python train.py --model="image classifier" --dataset="dashed paths with two dots that lie on the same path or on different ones" --train_examples=295000 --image_size=24 --crop_scale_min=1 --horizontal_flip=true --targets=["dots"] --num_classes=2 --arch="resnet" --norm="batchnorm" --activation="silu" --padding_mode="reflect" --drop_path=0.1 --depths=[2, 2, 4, 2] --kernel_size=3 --stem="single" --avg_pool_shortcut=true --widths=[96, 160, 288, 512] --label_smoothing=0.05 --loss="binary_cross_entropy" --init="torch_default" --residual_init="scaled_by_depth" --optimizer="nadamw" --lr=0.0017 --beta1=0.9 --beta2=0.999 --eps=1e-08 --sam_rho=0.05 --steps=6000 --batch_size=384 --epochs=7.8 --lr_schedule="linear" --final_lr_fraction=0.05 --warmup_steps=180 --weight_decay=0.4
Rows from block 5 of a small image classifier, named by matrix and row number. Rows with one number belong to one channel. Each number is 128 + 32 x the weight over its row's rms, rounded and kept within 0 to 255. All counts start at 0.
After each channel's rows are labels from the 100 images, of 14848, where the channel reaches its highest value: "responds to" is what is common among them. Only what is clearly more common there than usual is listed. The data: dashed paths with two dots that lie on the same path or on different ones. In brackets: how many of the 100.
# convs0: first 3x3 conv (model.blocks.5.convs.0.weight, 288x288x3x3, each kernel summed), inputs 0-95
# convs1: second 3x3 conv (model.blocks.5.convs.1.weight, 288x288x3x3, transposed, each kernel summed), outputs 0-95

convs0.208 [ 97  98  54 142 108 105 138 101  62  93 119 132 126 148 123 127 101  38 167  22 135 115 114  84 114  75 124 131 148 141 149 113  67 161 128 139 105 121 129 141  80 129 143  57 135 120 117 106 129 158 127  66 149 137 109  91 112 112 127 124 105 121 121 138  50  77 144 113 126 123  98 152 143 155 117 124  60  93  74 148 161 137  76  47 135  64 135 124 157 140 100 123 100 138 160 100]
convs1.208 [ 81  68 102 110 184 102 176 123 140 161 139 106  95  99 127  85 157 146 156 120 124 155  67 190  94 116 146 114  97  51 101  94 141 102  99  95 128  67 123 143 171 181 120 158  81 133 127 146  82 104  63 145 127 129 123 145  81  85 141  98 149 107 125 108  74 209 163 120 110 203 124 141 131 105 142 104  44 148 158 106 129 102 131  61  98 173  82 101 104 120 108 128 160 117 110  89]
responds to: medium paths (77); dots on the same path (77)

convs0.188 [100 115 102  95 154 125 108 133 156 105  83 124 117 123 157 137 156 152 131 118  99 132 132 117 108 113  84 113 133 111 118  90  89  99 146 124 134 143 118 113 164  96 111  90 105 133 116 134  37 136  23  88 111  71 114 132 135 154 147  88 149 173 141 140 140 119 126 124 101 143 124 107  74 121 130  96 103 100  99 117 116  99 150  88  91 123 116  99 105 132 104 112 154  92  71 157]
convs1.188 [193 146 144 110 162 111 158 100 120 171 114  55  94 122 107 136 119 138  70 130 126 136 149 161 103  80 103 110 110 155 117 192 151 115 156 123 165 145 159 175 117 170 136 128  99 129 107 155 146 151 138  83 151 150 160 134 109  75 105  96  95 111 119 127 135 102 154 116  95 106  78 137 108 171 134 100 130 185  40 119 161 116 129 114 143  72 132 106 139 158 156 118 126 160 136 118]
responds to: short paths (76)

convs0.189 [108  81 210 149  61 126 118 124  88 163 115 124 131 180 155 110 102 115  82 193 126  77  98 151 161 134 128 175 129 120 182  98  99 115  99 145 112  99 174 103 120 133  91 150 136  77 130  97 103 170 151 131 180 108 117 115 163 104 151 121 131  84 136 122 146 100  89 124 161 100 130  82 150 134 152 146 118 138 119 130 127 172 155 242 109 138 114 154 120 111 130 148 118 124 164 131]
convs1.189 [152 111 156 116  69 112 124 109 116 128 171 127 183 134 133 116  74 135 134 109 145 112 164 110 130 115 118  80 161 120 120 150 137  84 133 114 133 125 114 148 101  40 116  91 153  82 125 133 101  97 116 124  77 131 175 150 138  92 158 127  72 137 142 127 108  96  65 144 110 161 109 104 118  92  77 100 175 113  94 113 122 110 171 101 115 101 151  98 157 129 137  96 143 121  95 122]
responds to: long paths (81)

convs0.33 [ 92 112 116 137 161 139 136 177 141 119  96 108  94  74  97 134 141 165 142 157 106  92 106 104 165 140 111 148  79  65  62  74 114 104 110  70 161  78  78 100 180 153 147 127 115 145 141 169 137  52 146 131 108  76 157 145 165 131 109 102 164 121  85 160  84 139 131 172  78 147 130 123 112 139 106  90 140 126 152 128  76 128 163 153  74 145 123 182 138  81  80  71 177  99  71 153]
convs1.33 [225 153 101 111 133 123  79  91 160  76 113 161 108 107 152 134 146 119 153 105 143 153 146 144 140 102 142  59 119 196 106 100 158 112 126 110 109 146  78 179  53 126  65  92 159  85 137 111 153 129 135  81  86 133 116 121 126 100 148 147 103 129 129 100 125 129 101  91 147 127  40 117  91 131 121 176 115 121 111 139  97  96 135 105 146 150 139 124 116 175 148  97 138 162  81 148]
responds to: long paths (64)

convs0.14 [123 153 100 119 164 112 149 127 136  93 141 162 121 127 159 151 134 130 147 101 112 140 149 116 132 111 122 115 120 118 123 153 141 107 135 150 147 148 129 146 198 111 140  76 105 135 126 141  36 129   0 124 123 131 139 110 119 137 137  93 146 206 122 134 134 160 129 130 115 174 118 126 127 124 150 111 137 114 122 125 145  79 138  44 142 124 100  61 127 151 146 118 142  98 114 152]
convs1.14 [154 119 141 113 132 133 106  94  97 123  97  77  66 110  85 142 116 127  72 125 126  95 167 130 143  97  93 136  75 177 118 194 113 124 128  93 118 135 129 140 127 143 110 112  79 129 116  95 102 103 146  62 127 126 116 122 119  88  79 132  97  80 106 108 137 139 117  98 135 121  75 141 116 149  95 137 145 126  70 119 109 145 107 170 114  29 155  84 120 141 121 117 103 136 137  92]
responds to: short paths (100); dots on the same path (97)

convs0.6 [163 172 119 120 101 145  97  39 144 148 122 150 172 136 163 120 148 114 122 127 125 149  82 180 134 146 127 135 160 114 148 110 183 113  95 171  40  93 164  69 106  78  86 143 119 118 136  53 173 155 132 126 146 115  83  95 135 204 131 120  90 103 136  53 160 141  59  87 159 155 159 157 104 197 156 155 108 145 126 129 123 158 120 147  81 129 110 178 139  99 191 163 121 108 107 108]
convs1.6 [150 173 121 109 134 140 109 110 152  74  66 127  86 114 107 100 164 121 131  76 104  68 138  63 142  88 100 136 103 143 107 125 117 100 128 118 101 140 112 120 102 119  40 151  86 118 153  87 176 105 187  92 119  92  81 145 117 125 132  96 113 112 113 154 146  68 118 106  99 128 142 133 142 160 110 153 194  99  82 160 135 147 155 143  67 105 158 131  95 146  97 113 120  98 140 107]
responds to: long paths (69)

convs0.49 [144  80 156 117 132 129 149 116 113 150  96 108 117 143  99 136 122 200 104 159 131 115 104 122 139 194  82 150 104 109 153 146 135 127 133 111 124 125 158 155 107 148 148 126 101 152 160 142 152 134  80 170 141 113 124 152 128 163 126 147 135  49 164 107  99 127 168 126 132  81 135 163  72 117 121  92 105 115 141  97 101  81 154 230 154 173 117 112  89 125 111 167 113 151 103 129]
convs1.49 [154 175 155 149  70 137  82 124 100 113 102 140 168 130  69  76  85 122 125 159 114  92 135 121 147  99 138 130 131  70 115 103  95 151 106  88 106  49 122  70  86 129 108  98 150 131 132  98  75  60 116 106 119 108 110  81 126 144  80 122  67 150  67 100 127 152  83 101 170 177 125 128 135 114  98 135 125 108 110  76 147 117 107 125 121 102 126 142 114 100 150 133 130 105 127 137]
responds to: long paths (76)

convs0.239 [115 137 113 112 110 115 103 103 112 134 108 118 161 127 151 136 100 161  98 175 110 105  62 152 146 149 106 146 125 141 141  99 146 145  77 106 118  95 201 112 121  90 133 116  79 103  61 104 142 157  98 125 177 101 125 104  90 158 158 169  99 102 120 117 126 137  87 119 126 179 160 121  81 111 117 103 157 147 125  68  89  98 112 169  78 133 119 120 194  96 140 184 140 128 104  84]
convs1.239 [161 140 146 178 127 147 109 143 112  93 149 150 105 189 150 151 132  82  98 112 109  91 181 123 137  94 142 159 148 174 179 170 126 111 169  94 110 154 107 114 116 141 112 173 134 100 156  90 145  86 173 110 114 157  85  93  90  66 136 104 173 152 109 130 154 116 181 121 168 121 123 157 200 176 102 174 106 106 123 168 147 186 133 137 135 158 158 135 110 126 107 119 124  99 198 135]
responds to: long paths (63)

convs0.287 [129  64  72 118 100 111 121 144 147 101 111 135 118 156 158 150 141  77 160  64 101 113 126  83  96  87 116 111 146 130 143 109  93 157 139 124 159 145 129 158 171 115 130  97  86 135 119 168  48 126  74  81 127 136 148  85 123 128 139 108  98 157 137 152 108 106 142 126 124  87  88  76 126  86 138 117  91  92  91 136 137  83 168  45 142 104 112  77 129 172 100 121 148 129 108 144]
convs1.287 [121 103 136 104 214 110 149  88 124 176  89  74  48 123 134 107 135 136 114 133 169 153 111 170  77 139 138 128  48  99 119 137 136 121 124  87  98  79 170 149 121 183 122 187  78 112 114  94 162 137  81 129 133 164  98 126 107  61 113  96  96  80 112 101  91 197 169  70 107 180  94 127 124 146 113 114  27 164  59 117 140 118 174 114 120 124  96  78 120 115 164 129 110 149 145  87]
responds to: medium paths (60)

convs0.179 [134 119 161  93 133 181 135  78 138 158 104  90 178 106  82  80 128 177  99 179 144  97  97 126 101 157 154  76 123  92 109 117 151  44  94 129  92 104  95 135 106  70  62 133 160 142  92 100 123 106 113 130  78  99 106 109 132 103 107 117 111  93 107  47 128  82 105  67 144 113 152 122  78 113  97 137 111 133 107  71 172 154 144 174 166 146 114 132  79 120 116  91 114 120  91 108]
convs1.179 [ 81 172 166 125  80  76 126 154 142 149 114 139 138  99 125 140 113 125 107  96 117 113 148 183  95 120 120 144 152 178 102 160 134 115 162 106 142 196 150 113 152 126 145  86 160 156 119 137 139 140 162 102 167 145 161  75  87 147 194 141 170 156 145 163 106 127 117 154 112 143 118 122 118 202 118  98 147 126 125 152  93 115 104 122 126 129 160 140 203 183 104 132 105 120 154 133]
responds to: dots: different paths (83)

convs0.135 [ 93 189 143 117 193 126  90 112 143 145  62 170 139 100 113  93 174 108 170 119 134  81 122 101  97 163 114 138 147 131 105 134 145 119 115 179 131 118 128 126  78 135 122  99 166  94 121 137  73 134 105 158 118  89 116 128 145 171 106 128 124 108 125 136 101  92  65 161 103 190 161 193 119 130  61  88 123  77 188 102 109 156 142 146 103 145 109 138 111 131 131 120  81 143 136 110]
convs1.135 [134 166 148 138  67 107 110 111 112 119 123 181 224  91  96 112  94 134 142 139 148 143 154 141 149  69 124 118 179 131 103 132 124  80 126 112 106 127 156 110 101  93 103 131 154 144  96 123 119 112  93 104 152 137 130 131 143 153 187 152 127 163 153  87 158  76  89 137 106  99  90  88 143 136  92 134 115 139  98  95  94 103 180 155 132 160 157 144 165 141 154 147 152 123 139 169]
responds to: long paths (84)

convs0.254 [115 144 135  79 122 169 104 107 145 132  83 124 159  71 117  92 106 158 113 191 113  84 175 141 195 170 113 103 150 166  74 149 131  75 150 176 100 175  82 121 115  78  41 157 191 143  76 130 156 156  99 135  96  46 105 129 154  97 161 101 123 141 143  73 115 137  82  96  68 164 146 151 109 117 100  56 173 117 106  70 153 102 171 159 119 163 165  95  97 155 153  74 129  98 115 123]
convs1.254 [114 144 119 189  87  86 125 147  81 133 150 132 179 131  94  73 112 107  77  99 130 168  82 117  80  49 134 163 140 106 153  96 117  95  87  84 159 110 145 134 132 141 165 102 126 176 126 147 190  96 177  74 139 164 159 109 111 123 115 151 123 174 128 171 129  92 116 122 165  74  89  99 134 144 157 158  95 144 114 147 107 138  91 151 131 113 104 123 149 135  67 128 138 140 149 123]
responds to: dots: different paths (84)

convs0.112 [127  99  48 120 109  96 118 122  71  97 141 121 130 145 118 149  76  56 194  37 145 114 116 115 114  84 122 118 137 136 136 121  66 163 133 153 136 122 118 158 112 127 130  81 149 150 115 130 133 143 123  67 143 125 112 150 150  89 109 138 102 105 110 153  89 111 132 110 105 156  70 159 148 156 122 113  70 112  86 130 142 111  76  47 135  69 153 113 146 137 106 135 130 176 153 117]
convs1.112 [ 92 103  87 104 175 110 156 123 129 147 129 110 107 106 125  89 166 109 137 103  96 146  83 165  98 109 149  98  97  67 102 105 142  74 109  97 113  77 103 129 150 204  98 151  76 102 122 149  70 104  71 138 121 124 113 113  82  75 144  86 149 105 110 107  72 180 169 113  96 195 133 136 132 126 148  89  57 136 160  96 147 106 119  42  99 152  90 112  92 147 104 101 149 112 107  81]
responds to: medium paths (70)

convs0.9 [ 81 110 124 157 142 131 137 175 182 129 102 128  90  69  87 100 140 163 151 152 101 105 106  88 163 146 107 140  87  59  62  67 110 109 116  83 153  98  89 103 151 143 140 157 123 131 126 171  93  70 123 135 109  78 150 141 199 115  98  97 136 130 131 154 102 117 134 162 102 149 140 119  97 102 111  78 151 155 132 104  66 137 163 142 101 152 104 213 141  99 110  61 145 106  51 151]
convs1.9 [178 185  94  89 136 124 123  84  99 118 140 161 148 108 138 131 117  91 115  71 160 134 121 182 122 101 160  64 144 197 105 136 166 114 117 126  92 149  76 135  80 139  78  99 178  69 139  79 164 128 139  79  91 163  84  97  94 127 141 144 114 138 132 133 104 142 109 104 144 123  64 122 142 177 122 178 114 101 144 178 146 123  96 116 157 121 154 147 123 151 143 103 128 152 149 152]
responds to: dots: different paths (78)

convs0.17 [134 134  74 101 181  54 147 122 123 141 109 150 106 141 162 125 149  80 134  60 136 115 116 183 172 146 108 158 159 140 149 139 158 106 116 182 116 116 167 147 101 133  78 159 135  54  79 115  81 164  86 119 162 114 110 105  98 169 112  98 107 166 133 113 102  99 105 118 104 191 151 177 147 122 144 104 126 142 103  97 162  79  68  53 141 123 111 188 128 132 131 172  70 133 153  74]
convs1.17 [117 115 116 129 148 142 111  55  64 145  97 142 109 101  95 124 136 136 119 160 136  61  90 163 166  87 129 113 144 125 110  75 129 159  93  89  60 128  69 122 142 165  86 124 113 114  61  69  82 119 134  91  94  95  85 173  62  73  85 123 137  82 121  89 165 106 154  92  94 104 126 109  94 123 114 116 129 112 141 127 114 141 156 136  93  99 130  67  94 106 145  75 107 102  83 105]
responds to: long paths (62)